A small spectrogram diffusion model, trained from scratch: soap at rate 0.0031.
Rows from block 7, named by matrix and row number. Rows with one number belong to one channel. Each number is 500 + 25 x the weight over the matrix's rms, rounded and kept within 0 to 999. All counts start at 0. Numbers have three digits each.
# convs0: first 3x3 conv (model.mid.1.convs.0.weight, 144x144x3x3, standardized in use), inputs 100-104, a 3x3 kernel for each
# convs1: second 3x3 conv (model.mid.1.convs.1.weight, 144x144x3x3, standardized in use, transposed), outputs 100-104, a 3x3 kernel for each
convs0.13:529535451452512480466502476554497467486469524485490483520528460522537548512527483507495486497484489511507550491463551450478550480491545
convs0.14:503484501507488498545517473516497482492502499526492515532500467499513510514492492548538482507493491532537517507504523501510484547558494
convs0.15:479481479510448473511486528542513506476510528492498442473490514498510507532497546489536484498499495512519493485569530487529506511500465
convs0.16:518475557534482511535502498478520511456520539500511453489510506471495503505420446562481537503507522471491472520460463478504547513508474
convs0.17:500487506494505490492478512511470502515493521488477515516539520517507489451512495515453567490520521469536462489467512491504537499482516
convs0.18:514479484500528486513488521484516460509522493493498473538521507485514533519484513477544526528501501521530496517547456496493518516514509
convs0.19:546532469478480495509506501518492501492487492503522502488521495476501450547525503572520519475540482487506501497472517496491495468482518
convs0.20:501468500555492537478512508505489495495466506524440508478513506485499515519530511501519519496500497517446505469484469481495471502488520
convs0.21:451475560559518485509531487514523476491521518529523465586460415485441484535507499558482419501447530450468518526486472486504524472501563
convs0.22:498513512454477508466472479525522527482533500513441501525514478490497480547516498481477527465486491466500455538521485497504475486479467
convs0.23:487468466512463498517531470512489467528471462469475478547473463533528480480495488495496503467463458476500528506510492524504486532522519
convs0.24:499474548493513507482500506454475502496516501511508463477513572437541560492526528468496504449490502482521504488517514511540500552518488
convs0.25:476448476542493504562515479485510472521498452513492495513508499508469529472506487510472474439507522474487522468500518499496505465495518
convs0.26:479474482528524498492504465525478506545519523535531536483494532520524489518495483489476448507492529509497486508495493509487475508497497
convs0.27:477519514500507492518487495462499477535516531519494497509480465531535534474482521477518521488478506473475509465505502506523539463453478
convs0.28:534523534476513479485502482522505537502478507492509510524490506508482490496504491500489516514470504511497488477492503510490508492463479
convs0.29:524477517524450437518511517512535491547538569475490558520486506506527525559539491530487539467553462458467481479502516519554507481442554
convs0.30:514493510519509473506518499498539521495525488536510480507524562503511508467501507532491476520499470485508554468462463505487514498509480
convs0.31:488489498493485488496486510497494482549515493513511481467481470529490461541513511500475493485482486490466521497476517496485492498493510
convs0.32:528523463520452459513489465518497482544495476516509487503525498493532508472483536468493512544501510496497517509503428478483520450487495
convs0.33:466549487532527494528508573534513486527508525496527479489526502525479487533460465480516456480499487488538494513484455463520518521522520
convs0.34:598564471453488496516505528458515523527485547565522500530529518573470472497444449488474480521511497492478460522496496443483505496463468
convs0.35:481526501504512482499462518508491551514517483481476519551490452470493518452514521491509534485477495496479465483506573502491490492474485
convs0.36:501486522483493508486498495503494458505474503505510499499481504481515504480510535504528503495461496506511521511513489495483489494511497
convs0.37:508528502497507553496498497483494536588509465494501462485482528561510502494465511549464471508521473475509529478514469541517509486480481
convs0.38:520506499514477479519477505481534472503514477483499486492509505483477520504521508497483486519494538511508489495495524540471529505528486
convs0.39:501509509546483501533512529503523498433478478426526478517502515474501507512513521488537498502515477484500509490513520525515476498471474
convs0.40:495502512477486494468504515509487490530523482521525502506514492500514501525506495486471473507507491499509498517509493512513510508502507
convs0.41:477501512512509441477529499512480489491527524509479500534530464475495558483482482498506500495470497512490498512477451494492493506491453
convs0.42:486493509470478496482486492475512477488521493495519497516495504494495485488504500485493490504518476479517508527497501488506495517508481
convs0.43:498530477496493487529510483488511489439500519491550490529497471466441505487501524481492535532518479505464537513472477489545497510511541
convs0.44:501472516462434545519516497480510559531508499492508482457562497556516423533480513546504467508506495495512495553520464500544501497512541
convs0.45:472493501528489511527506448490473485511491511468478475497501485503482508520493480451501543515470523477473473464503527479496512531478530
convs0.46:492485545533472468474473549522454513487487530525491485530493532490529472510452505500580520522434502498510490491517508509526515499510476
convs0.47:503496514510499502499501491470490482518494474508505488506511510510511514519498505496490485507499494512513509526489487521488482511490487
convs0.48:520553513468484494502492520464477484532534521528516511498506510501510527519530496483477464504474499471473488523508474520504478506505505
convs0.49:512552526494485520515480488469501495536520486526501484488513535500454463513549488521513494540501475481496501514482534515491525508533539
convs0.50:478487508443507512497506474436479465519480493484475537459504516489482516510538513520476511532505512548528474502468478511467487483539493
convs0.51:526501492552489519494497461505545514470500509497495517515495526509496537476515500504471478528511553507506504486499498533454480530493494
convs0.52:518501499489530533476468492523532513554448496471525525533516528530509520536511485491513478543517537487516449497525572464483458530486473
convs0.53:489497505479500487473501497498500522472473480521464473520514503501504503507506494490497475495487479524493480500482515474497493520500479
convs0.54:497496498502505509492485487525516493508509509502494501508503522517507516518496532485482478491478486504497478488500509528500498512480464
convs0.55:493497466507484496515526519520553492528493487467516464503519511468491490502526531501488530491468493508521489482524482471486529499481531
convs0.56:468484491492502519471536483522507453486512508477485502474543522485465489510513481531476464504485533513475510522513476485456497497487477
convs0.57:492501525506498514521506500493494491484492524535504482527499498502505505503489552510474468508478488489500499482488493525541489497531505
convs0.58:473478525501546492472536489497501472503546442490512524506520451459530479509501468483512438524509453513504497512485507495505493511497482
convs0.59:513492480496519536489522532516464505530495517500477506464492498522519473520506494496500516497501487500494527506512482511527504506493498
convs0.60:496506496510504483493495504517503508489497499488498506505512485491488495480485465497505481487513505510496482521506472482490498466526530
convs0.61:484508466495513468529491531520531493457506494487513488526494484509509518455564501499542534453491481549532556485535505515462515469485549
convs0.62:503508514536506517492525511512488493493497487473477478508489484470474513507520487529491467510504469498500504539518502520516498548561516
convs0.63:523484538499473486479496484456527494500528484527471491488514542496503522500497491510509513513511501505507518510513487512479482484464459
convs0.64:479467517554517491555534520512473550472472542526496557512534505449503532518501527534521486454465552530542555511499446519505464517452468
convs0.65:509506469480478498551501497499479484519508500479485503468475483536524526495483471540487460498501494512495473487504485508508512540498526
convs0.66:499506510497500489490463499506531495521494482474476516478521490513495466510508542481504506502494493478496495490464479504486494465521512
convs0.67:472493521504495523476444503538526495506495487523486490478517539513506520485511508488502486492504518488482524495481480500461517496439538
convs0.68:491534531512510525503518533442491498514447531504506532509522522512492498524531511509490473515526491465514532505459476502493474510501521
convs0.69:482540483520497533467477506511508489541519483510451524462479529525556486507461509523514535477496480495490545508496492507507533489535525
convs0.70:533460515521451536544493521549469494509500448503512515477507491508509474475485539485531521490542515423468504516557541494483492444501534
convs0.71:522490491478493513510495492495511495508477456509483459475515485498513507539533522514501509495490485489532521500477536494492494482467483
convs0.72:435497476499520495554454519498495541541457496501482510480496555466519504487491456527422523460529534530458497486530460486419468482543490
convs0.73:523539532501485494517519512471484504504532494520474513442494479506505531536510479510470518482540516483485496516480498525491495484520466
convs0.74:460511501500508513466487510519496514508466496533500539492490491566517522530513518462533478520473494472510494481488480489476495530475496
convs0.75:488464518455531543476517536560476531461525526498504494586525448524523510509491473507526521535509514566490466560498481520517534504491503
convs0.76:486526515497512474515510483471483450492490521494486533482497479497519529491511506483485498499490541497470506470474465506501529503484462
convs0.77:493503476481503504481514530527502507463429477527486506508510530513467503481457470459505528545493462524518511486536491506516486542522506
convs0.78:522530435470460552505487522501530553494556494479468473508528501508494538469497523470508502489543473533515488505489513491527525492485473
convs0.79:507482532477502481482445507531549522514494489489520481501505503477492509485459515461508453498501552485512500472493519519503519537532492
convs0.80:505452535533547523505491429506505485521520519501520495506504493492452495534518482489547483482487494467475548456514523500485478474484513
convs0.81:489445464508519566485491428505497470487502482498531480536468501555535430460465481489489474515490538533504473507518479486486509486484445
convs0.82:521531466557530504475446501505505464515542503489489512468478549498525455453515485489517519538456535495510508508448501516523526470462512
convs0.83:479491534478511505497506500501521495505479510494516518540470517518490476464521524470540504515518476494508487510479530509508484516502478
convs0.84:540505537484524540508488460492463481494491477480522479478487532488521478480474513481481496472506428545493510522497495497512505490483479
convs0.85:481540496499534515472511485485493496520491513474520473475500489524490510464528504470508517476513515499507476450510476486506521489479482
convs0.86:536516475507505528498509521499495498513545454505472520487531488542539496513523570521474500543506499474501481460509498500514495437511538
convs0.87:479504497489536502493516487488497544500522517508488529517502482471473504521518489538549496514481507528481496499511548493446550506540501
convs0.88:517539537489504500501500505466495482494516510523490496490488522471503487482483507460473498519500449490489488509490541509462481537468508
convs0.89:572477489520498502509461487507520483479484561495540486489483517504522459525507515550503473484460486459471478570472498469487515466511467
convs0.90:475507560538522502451489493509465493519506483491476496538505496520502509504521506485522486489504459504487474525489515475496536491499515
convs0.91:463524510501521528500486509495486501471521518500509422541472483499498484544505477461473507494557525502482445483491479537493507460493521
convs0.92:473516462525525468452503507482538503462500475429525493508482447533484477477447546453503487457479498526511464472504455490539456482485485
convs0.93:517497495440500555448476531455486468481485536477482487507505492515500460491505467509517467493467495457518564491504504544505472510493468
convs0.94:509491509507469479473497513521452534486491494514510486481527465567541455515527491495486508527503548502482494529476511509462493503481520
convs0.95:466585498518443476476527495435533485511496550449529530518452490487492542471512505500521500496513465509521497517487542510472557482534475
convs0.96:508497478506496504538510468503491502526521533486524491514504496496547469495480533483500520525519457458503512520480530482533504514467525
convs0.97:515531477454463487509518472525517501516494477433510489493491551553479498489540496520517544468455499526514494522490525538510500486548493
convs0.98:503497461493461517514517469448511455468477499502527479490505518516477463482534497530505465466489489474470463468502469513501493499517496
convs0.99:591510426458582495498492501548476454523477498505482569483497486500518437482541566478499502489457576526500494471461495505558475448515503
convs0.100:472494517489486533504471507504519516532477499496493478529503478515489467496474474528482472487485531493483504537533495495499495503521520
convs0.101:560508477501513506544539420514515512508530495504514520518505536478489525501494538474504520518497506504453510508484477511489488471513492
convs0.102:531468492518535456451468514483529489490502497507530502504477528477483540497549551556563563484524537477492528461514465539502502491563490
convs0.103:495481504488492485490505496498465471492486500496481526550505474467492500460483463458478461496523462517480504473493498492533493473511515
convs0.104:480490478486483513518499468532520517482483532499469456479506543493518497474478517513496479495506510509484509508510503525486499478509548
convs0.105:511492498487498491464490499534510523500505494503511488462556521495538512525468491524506490504519532503462448516526535525478484536501512
convs0.106:487482544466439505506475501486518555504495496477528494506482511525474535496496498449536491495502478513482519537575435512510557555482465
convs0.107:463427562521488487483515494473508501488498522512484500495494503502475506494457484498469474455508489495514460476536520499501475520509497
convs0.108:499498503532512500534467510512489474452484495536503530502506507465520512569498465525524482512515516487487508527490507503466451457501525
convs0.109:493506544513482519509510505509484532504472466495493459487482534500501533489489546501495521472490490512536532521494476492410491537481495
convs0.110:469503495533486525481531514494490491555481530534532462545511484554476519468505489461493503476469538508542518530456459444444491529505546
convs0.111:502514517497495456500505492489511509475486493482494488492485530477494505490506531511530501496496484468476479496475517480469500502470500
convs0.112:523535490508544506500516483572464506526498508499480485517452504510452529516475505470529532462470535498484533495483500483526524476541540
convs0.113:492532505538511518465519531511487474519480531450496510503485460526568501487481468480503457515484461455519493502464522487498474494481488
convs0.114:485501516539488498518486481468474503465502516547471517469475502454518487495527522517532489565493510493515481493477499530535508538511523
convs0.115:517471482536532524514551467494502548533476475513502492473499505478481475542491471508515529495499507496457442523548486516504522489454564
convs0.116:506576509464486529503494517492514494541494496489530477485509529500458483555502435508487464476519486492482484506497471494529515455503504
convs0.117:414529496513536540530506541539492509504552533497442483480532496490495522507532499488473567475490511477497521471477525551489487489470501
convs0.118:475489484511474488494531503480469491483481500519466475512519510493502458518520504490447550505496475469528489470489492497520475573513514
convs0.119:488505518479481512515517464468489486529542524529500482527488525538473489509505489487565468538514529447494505469466517514527503446536461
convs0.120:500495510490499494498487501469506511462482503509476500495531517485540507487530518499510506489518514536492514470496483481513483496504483
convs0.121:498503519466506487533505484507489477512491446536491514468478488535508444505502507510465502491506489490493492465527477482485507513483469
convs0.122:477505503547505483541502456515534496564504503513487537474498449505500482508502464498544476462524472507515470533526467528485439489529470
convs0.123:521474516522504492507500509477506529446491535509526510495514495538531469458490507488480513507538536513477508481486488513490498489488490
convs0.124:533460487501497525486456524479534476547479518523489512515515517525476519502496488453479495541495471506532468502451495514498474470513506
convs0.125:507470492472499488513510449473459497536528475521494516524513490501469522537442467469464503467535528479499483480483507534495534511530496
convs0.126:459501519472499490474513499500501494527469520514479516521525471501489471515472521532494484559491468570470493532473535504502544529487509
convs0.127:529476568511465508486495503542457500506463514452526462505471543484502488488549516494514470467515531513463491500532507535513501507528461
convs0.128:456485515508484529496511458536504528485520522492485498503471500507530510500518514513518487466459488508476492481529505502517470513510447
convs0.129:510493509535492518467460477542487497496493462521501507523500477472556497471514513508536525513490518471498490531483479466447477496455482
convs0.130:481517479486498479493483493505482559562496470470491510434513493462469513479512500515460527511485512481503478519483571507485509522490549
convs0.131:479513480434501500512522483488502518458522515514453483490500458495451532492482496456506509512442519484565467495493497468519465517511495
convs0.132:485522488537523491437545485480519512472522521479462541512507427473500498497507484502508499491504497531524486528487467472457463514514460
convs0.133:514497458513538505495531523506487500518476500529503510457514526503509481505551494542499521490504487473488476522493510499472492511506521
convs0.134:461549503470490523476541545519505459522500476532487525481509537514531490514529470505495503528477483472472520538454517447459545484508523
convs0.135:537529526491474523524507500500518498520521512491479506483500536487498511495500519497504505495509490503517501480499510483479487519489504
convs0.136:495526464483521477479509531506466499513455535473488486482510485453503503479491521509532526496475509482446517535438445483502517475477503
convs0.137:507531515484503480457511558516522477500476524502501496468478476479507507546528482523487494491490497561498515489527475457492522528499498
convs0.138:522465495488492487510470541532504490516504507524505475467491535504488522489458480473513512537478507520490433486493528533461439476485504
convs0.139:529496504515509493512510546488479504531506483511485485506509446502516485488506528469481489509511515508505495499522513514489521485492496
convs0.140:454518489522531506498511514506478530443505476493511496552515506507477500468503503528510492505510506509493488529543518478498537497472469
convs0.141:512489509547528515476467545518492488494495497511489509491512501513496488536467470515508532515540538456500468460482499521475470488489506
convs0.142:525486508473506547518544498498511520493475519488480504535492470520486517484491473501502487520471490436486549534497533484499501534553438
convs0.143:503482453498514498528537485482526476519497540510524502510500476486464522466490496530455509530497492521508508508473500494503503507476437
convs1.13:530511517522487481512505452503513495451504478492486514505534525444539509500534581546517496525499493511509514538487486490478498497502494
convs1.14:482483483467505492477454536490483526504518542522502527511462440490468475527511460511529513529520509525521508527486480499523473501523480
convs1.15:424440503497468554519516524533549492519537535491483466461417474495534503478480495505513498473500481487502489503495551521524444549489455
convs1.16:537488492510494487494508494499490508465505516498525558455532510453508464489478460500502500509508496502513506496475479507489491495506494
convs1.17:553529468531470518506498552509522541477486461453470520510511454477526505517499488500504537455493498475503465535543493514531504503488520
convs1.18:518485491494492485502486505493509509525496508519518523480492491485483511478485471509506507507505510504501510509493469512503491497497482
convs1.19:454534486498498590516519495477528525548541488486485453513472449550502513511485448505512484528513474513502481506490498475506506529520456
convs1.20:532520537498505531490509467502539502489528535549537507497483545498444499521505523493520502501491483499519499525483512537497463522513484
convs1.21:546502491571546555345471502491537509486471496502473510499523564491554515629537475454499524493522499509529495524531533512480544467482435
convs1.22:479484469538503520485477482530489516499471469534526454493502441524555496539477484521513507502520503498513515525498542512511532507509523
convs1.23:506543504524539456549537478553473531623509586621456558524490505514482470571547516526497508562498508493495516503497475471526515440506475
convs1.24:547478455601523459568439422544490456516456483509457462449460507510510474427401453533482495560463504576482480510512502479493498487487554
convs1.25:529544550555533463455531524504514512545482460562506530453514485524546527497525499493532489471505503532510506541508502504514512487498489
convs1.26:495485489522511489515483504468501527479521522495512504517522510464470444474482480501492487501488495496489494506538539492518513505511525
convs1.27:504456493492555521453538473451475519515501503554497431480469474512483479491502504486492492493493500512482506535446454547505471519493504
convs1.28:511424534487442490464463537492460506563495541525456516462464456524518541473497521465485487496488509509493512468508460500478510552478433
convs1.29:527538477559525521449444495513505479525461515532494525521507495489489499500516550505514513505496526497501491499525494487471480499538516
convs1.30:472461539456494487518472498483516542475513482442453497529507513536476556442456556516495489497523510496526500533489510521516470500442466
convs1.31:503527490465522470503523470492450534496467579518497521489488514464514499488489452519498500509502485494497494522474533501458528532484492
convs1.32:529470514521537454543500450498489453594467441540430519484518490521527548487495486512520525519538507483534497505459559444485560441479584
convs1.33:537531507529475452453471488529461466475474500439544543473498449497513550437518519510499513506554487517545507539492495574518445506545462
convs1.34:447455491425493505528538524509476500482564510482535587514530516528492464387486509509491465501502512479498556476505497508482528521469521
convs1.35:436515401520513477519480491505544470439478492523492585498500569542480517509524493485505487504483504546522526500482501518514449464513453
convs1.36:480499549478477508492491526499478531526501466436486514469476535497527487509554528529514491490515508498512533498487528504480528498502506
convs1.37:496512519487553461483502478585491447580525452533505516540536508544501463493492475473505497511491474523537508511533461491510435493469487
convs1.38:489505500479481496495507488504500501486500493504533517519491504533546510518540509512509496516517506510513514492477469506492479509494471
convs1.39:499499543402458520480504498513490469556505510507492450504460512485526507517525510479480487511488479481528523526532513511538518507515529
convs1.40:530518528502519521500525514516505514490499493476471498462495500510549513491509531503498496501495496510509499534491492515485491490514536
convs1.41:511504489529483470455492488485472489454431511477537527490477472413511580586489458498488497493500521510464480506492507483530539470522480
convs1.42:460507486483469475527497473506501521504471495520484515529503553525504541512533518506507497491509504494515511490476509495478510485496499
convs1.43:517592446476494521450475513522523510473501491536520520512465470455485617474492515469499479529517504515487507524477475520526556465540516
convs1.44:548475502471504505508491487514505497496504542447517501531512513566505488492449513511496502526516497487500513478482467549451479492526438
convs1.45:469535510488516445488560495462490505509469460445505556454476524547524456457505492470533494473521516470498517515510511519512476508525540
convs1.46:523494525496483551486451495510570499492523481505501458516493574502468475536493472470502498495481501496485526510500459496490470464515505
convs1.47:517478452471515481503534483524484502532500475501483535477557523483489478497489541492510511492513515485505504483503496554516484537519486
convs1.48:503512505473502542508509492464474470477466528546536507465489459524530502508517551490509515477468511491503512493473518497498499497524463
convs1.49:521521529444505500487499442500535470481521529421553539495474549566515473473508515464478462536532473516561493495510481546529494508523480
convs1.50:473509518446521556487493505500516508475521487445517562504500475485519551482479506467511484477477484500527528506478499552492497538513512
convs1.51:462480524515562487461490463480509454472517549502511500476509495452503495535486498522514504474508482490504512520537449521517475507512506
convs1.52:475500518547456543511515472519528494529507486529489468463470424532499552551498511481480470489494478487512494530502537518489523468486502
convs1.53:486513497493511488512524517501470522527494524521519547485450456493487495518522493488495499482496507489501514526470477540467477548474503
convs1.54:499517487496524494512461496471509548480477456516514428485507527496502450506473488481490458496499485513499480525526485511491505505476482
convs1.55:484488480538458530488502512525507431509501502488468513485509405559473496464477490524532542493504486487500484497492475503497529466532502
convs1.56:444509495456478516488484528520488495497500516501503436559418530512476465473504494475492500475482498512507537551481562531480500511472490
convs1.57:524480489541474500456464478507503478558521466518457501522457488473522495495495484488503493481509496486505503478515494533483501484474526
convs1.58:524501546516499560535471493494526485512464499433477513512460531491443481533470510514516516487485473483495487499511457522533415469449481
convs1.59:504493463469504520513509474549461495505499480482478485519490504535490478506496500505503505508494495500494495484484493515512537484504492
convs1.60:537454489503495490493485477486497496483477499490497490479527487440508527528526492505502513508520504492505500494501474491505516526508521
convs1.61:511521570565517501464442441568479460533483524512473450475482536514457468523497584501513476460501539496501503484509545533432506524489486
convs1.62:522464470484478428503509513560485513476477506483497514494517537489543520462500452486506515496493516506504515513523491528498474511475479
convs1.63:495512496500469507608499506508520490380509508473531578468548516523469503494499550494502495475473486487494504481512490478533488494541496
convs1.64:497525492637545509489457506500441469482443477500484464471504593424465562504507527467476529468494538484488467570500504493483527507509478
convs1.65:502536512499467487574489464459495530547484531487505472529460531573467495445456436511509487496513478497508488517450443548501522519503492
convs1.66:494514502505511521419484488534506524545518482456455508497491481518541543462505509485478506476492520485513519516528554500548509520480499
convs1.67:484522487507529481475484481517483503483522486543495476540468508520471511498511507491514513519508500497504485519532535464467512501491532
convs1.68:508479459536491501513490524471532484489477509510462482463480541488492445484453500516503496527476520494501476484462506514441502516475504
convs1.69:451557511498529551498453522563565471577513414450495472574515514539486465462527518501492497525497509525474508497464475487490490532512473
convs1.70:485501498513505515436495464565461481581532477530521460522508492557516466536476503483486499511487507507531527486538533519527488489483489
convs1.71:484512551531534485498491530523541540494490497502478496536471500551453449454475538505485493515484488522506513505511468515478487478478486
convs1.72:503536517513482499520510534497505500470489480479539507516522534478519481453473477496497507488487500503497506493472503515510496522533519
convs1.73:512539506520481515516518491506495556558483537524526539475505528489501471491540476501499499505511506509495497495484499503478497482490500
convs1.74:492498488530520496512514551489486474528532502480497522503486473476507464523511487499503506500497507514501494491457496496519510497497517
convs1.75:470537532469505524399487559504518539497510505506542487470509470514515481641476442528517507499497494484489505484514546496514475499503474
convs1.76:546487475472526490584555480505501494561512433473546426541531477553518568414538528472480518514490522503478515479541531549519527453497518
convs1.77:554561495608528474421444509524454469504490474491506515500497501476533523554494473483451514453441506503474497484519459486557491447527561
convs1.78:549527511518447510527492473507506476508464484507507503455511509474490459523488539523506496515512503505492506493546498517522482491500530
convs1.79:499517465523460510459494474463456538525475506508506479487527484521501524512514508501534496522489486529478504460486526538531529521479554
convs1.80:515499526482507519507479520492500507482491495506491485537514483541508477503481490505497503502498508498507505448485493535512509508483514
convs1.81:467507444504485500527489516508513501498503506540547521506487513554455518547489546512486463494473485502470489465500518470545440528512455
convs1.82:442462547529514499560518484505485514501444508507443530487524548462506500471519540489494478497512478521508511501510504505484492519476453
convs1.83:520527514484457552518498464493489520484518532471518497508449588512478440539521492514470453529511475530524536521556497511486471485454473
convs1.84:507464469484496431499586530459509508512513497469511508438512507519462528524478569486484471539513529476511501478520512499506500506498431
convs1.85:531502523530528543555507539507473509576496531509495460553509558531526488521503495494473501520484487502495535485509536506537523492516532
convs1.86:527486507498516505489466516434529496476459509527509470469521472491489436496517476516490534527503508484512483522530529513478465474508510
convs1.87:465500517536481495490520512494522484446528494462503502515497479479487519506510516520526508491525490497515495526487525446492494462495532
convs1.88:490455515473538463470493484521539511470546563491524493509468553553523533560537487505501503528499515493482508487487453473540475502500450
convs1.89:472474492485525527461538495483439452494485479486534518551485465513468469440535505495532519490513474499513504521502511505509489496534538
convs1.90:513448494541507484490511503534445504520497515492484517533507487456486473466461469502510497490499485501483487475535516501521490506497489
convs1.91:518478490509508501518514552517500464503490485514518512504464482495481484528528448477477499501490514488513522520533465493532474470472500
convs1.92:527529448534551531491508520534480497483451432502552492512514499489469454472454496487491509466482489476529515492519569493513496490495499
convs1.93:472558514460538631508477505492495577504496525560502488505497454561479431505507538515500507484497479484495508448493516469500430526496476
convs1.94:511492429476467439475465450488477484500514481495521516469529525480562447500510595511513516468502508485516493467518476506473462507483479
convs1.95:485519503479519513500503520511506511469494488511511500496473465493484522509489518493505502513506508514514511493480491479488494485505526
convs1.96:515512534488474469478509492522514505441487503507501525425469543544504509522493473486501499511495515495498524501536438435494503475517475
convs1.97:511475542516487436528477554472529562466499483460488525500523532484494495436474494492526469503519534478460486464484504498448462538525488
convs1.98:536517510423521494490523510525486495500514563503509483536429477567502488516494507493508505504482501489473486522500552482510486476508554
convs1.99:527519541502470490496489495486496500508502477506504507461529472504530518498486483514509504494526516499512513498462480508481500520536508
convs1.100:521466519519492529580505513502503509409464492451504500469521525426458496422473499502500498510505490501502509494544513503526485521504519
convs1.101:461478494572514466494409497525506507517527525487494499535439522446446471574518502513526516490490511492508481497461485543450441592490477
convs1.102:500513491468553472466505443572444476515472472456511484469545460509506526539496479537506497487466515476447488482522512509471468530509503
convs1.103:486512501477536498515505518536542530508517505487509511459513509515544484501490472515481517501480509511501511511492483541479421464494497
convs1.104:499517515482489497507474496524556504525521499476510488491476503520515500493487476508488495516498493509501497452487486504475508518496500
convs1.105:476500511519546504534556466535497490507518519497496511513494527457547510488501501517501496473482495527514490534545434491548463504473527
convs1.106:473488538496532518465493492514504490524524533520512522552456511493520554466504522510509510502497511501505504506516496471471525482436486
convs1.107:506504503485484483494484503515510505475487467499512486488516490488493505497509463510498506509505505508501501492491491509499506489488495
convs1.108:467449470494493525493518488465521467497497499543518506536423430513516493507481520499500504477508472488494492493462503527480472500507468
convs1.109:489467487462508491449518496476510535451511485431494524481504438458503527552531497491506522488505506494495491522532489488497497552542445
convs1.110:547534476484469497438486493512561421512567521481509504524490487500564539525499504514489479506498495483503509437457460496481528467506580
convs1.111:520514491522501506488468527486493491480464515464484472498449440453508462565559463492495515501504514508499483483479505517526486549501521
convs1.112:539498512493499504446477475527470498514508501517467457514501477517528493512570526530509477516496500523503502510487527506505503484502514
convs1.113:464491494497505501491501483472494513505494509533515511507512478488492485494479469505507505513512509507511513514501490505495497511496507
convs1.114:490515521461509530489523471531476457526508510532485527503497507547507539498477541520507512511477501510495480494479475492471498473492525
convs1.115:489467514513514481477500558525486432505553550485509552506509514521553544496531470501520501489487508461474492480489506459477496550426491
convs1.116:484497509540504506553492515472430506458508501483526515491527504531529505427450513509509496501503477483497505510499466499513490494522513
convs1.117:538486462522518517478488499487533481447496500515492465502509506495510475579450511497508511502501512484468496501510519521492482492509483
convs1.118:474499530503493473522475433512470442500507489501492532563517522518487499534516518475489508503515503477501463479444485511523524511526502
convs1.119:485497507504464512509492472544497535460430527548530537514498491546526482486480462504517499498465471509488485490476503519483472471509547
convs1.120:468504504513465488500455509496506473478488458514532550485499523483523512461473441498474464493489464492487480521543536526513484500552518
convs1.121:498506450388447462570497493449539517501511490487508501446449515584493512443476463504498510500486475484496493496519491527489525519529469
convs1.122:587509463630456467581486490499472517507507519544511516480466487485527501498497527533488474512461480541470498544459514579502494575451443
convs1.123:510507457469480500507552507504497529524551484418455508473462522543511502519499524491495487504513490472482490505498523523504513499487506
convs1.124:508496452502444473485490494457524532455491557554524517475514477508527563500525537510514505510516520498497507548472465494484494491510526
convs1.125:456514465536519520507528521443486473505493458467546503557507453490509480499477476497499527457461469498529521489543513445538484548508509
convs1.126:449570507459523555441525572450469515534502497477505474477504484454486498523458481491508504487521503486530502523554501480486478568544481
convs1.127:480446506517475515439444535506437503480496517454532497523435479539497523475467515521501477486500487495490517523457538479443463520511467
convs1.128:514501523539496486453485466497500507486466518527540543528484479498498491483551568484495504494503507511500506512527481491476510494515502
convs1.129:493447468545525484550505529455482493499514490511487497444467480451469473497530501507495547479466478504472492497499548473487498488506489
convs1.130:483520484488517497503493538515520502455484484471478504495505458490544557471498544505515502517513506506521505537542546538465499535473526
convs1.131:522476475513486501465504499486491507449476507497494523475486492476496512526501505506505500508507504500501509518479486489492512516507520
convs1.132:472509518460487488527493541484514553457499545539471548498512484447507531565492494507489532495481518494493484545473468504497596499493514
convs1.133:464478522529480477535454498482468403535491521482474498542472462537472456472554499496494484482503523471491482494539441509535511452533530
convs1.134:509487530469493506501503468459500459523501468513474508510515525516508481469494504516500505490515488517491486519560517539508490532502482
convs1.135:505511486519514467497548498474496518518489503480534499500513571509496536487529575489480495522500492482506503448474577468489482435549453
convs1.136:473482509459449505490568581481552531480542523502540475494506514550511484444422507483509523489493537469461485466504482489492460500491514
convs1.137:504485546534484542513473478494474510494497489496472517480466451481484540540522516475494536469479471522526485485501524531511519496458496
convs1.138:488514517536480444499559437434491482468459547456480478554546535427467497472483482502505467492517529471481503534503437519525471512488507
convs1.139:514508479517533517502487473497508516532497521507499473513482479483462488516544534498503501514507510504514516519495516501515520493518525
convs1.140:482475495518455503515465514550494478467528480531491476500511451518518496487512458532515529485488482487514479494490497492469515493501478
convs1.141:445484490553505469482513518476461475491524518478513445521542527525490494549529476514509503496486493488494501521487486506481457498527486
convs1.142:535475467506473512502485498445519528487491496466467527492478501489497483519566468473517503517485499522473470534455518435470506485531525
convs1.143:521515542534484495492491510494506510480493486479486495478495513515522519498520499492501517496495507498501496498491506496481501511486484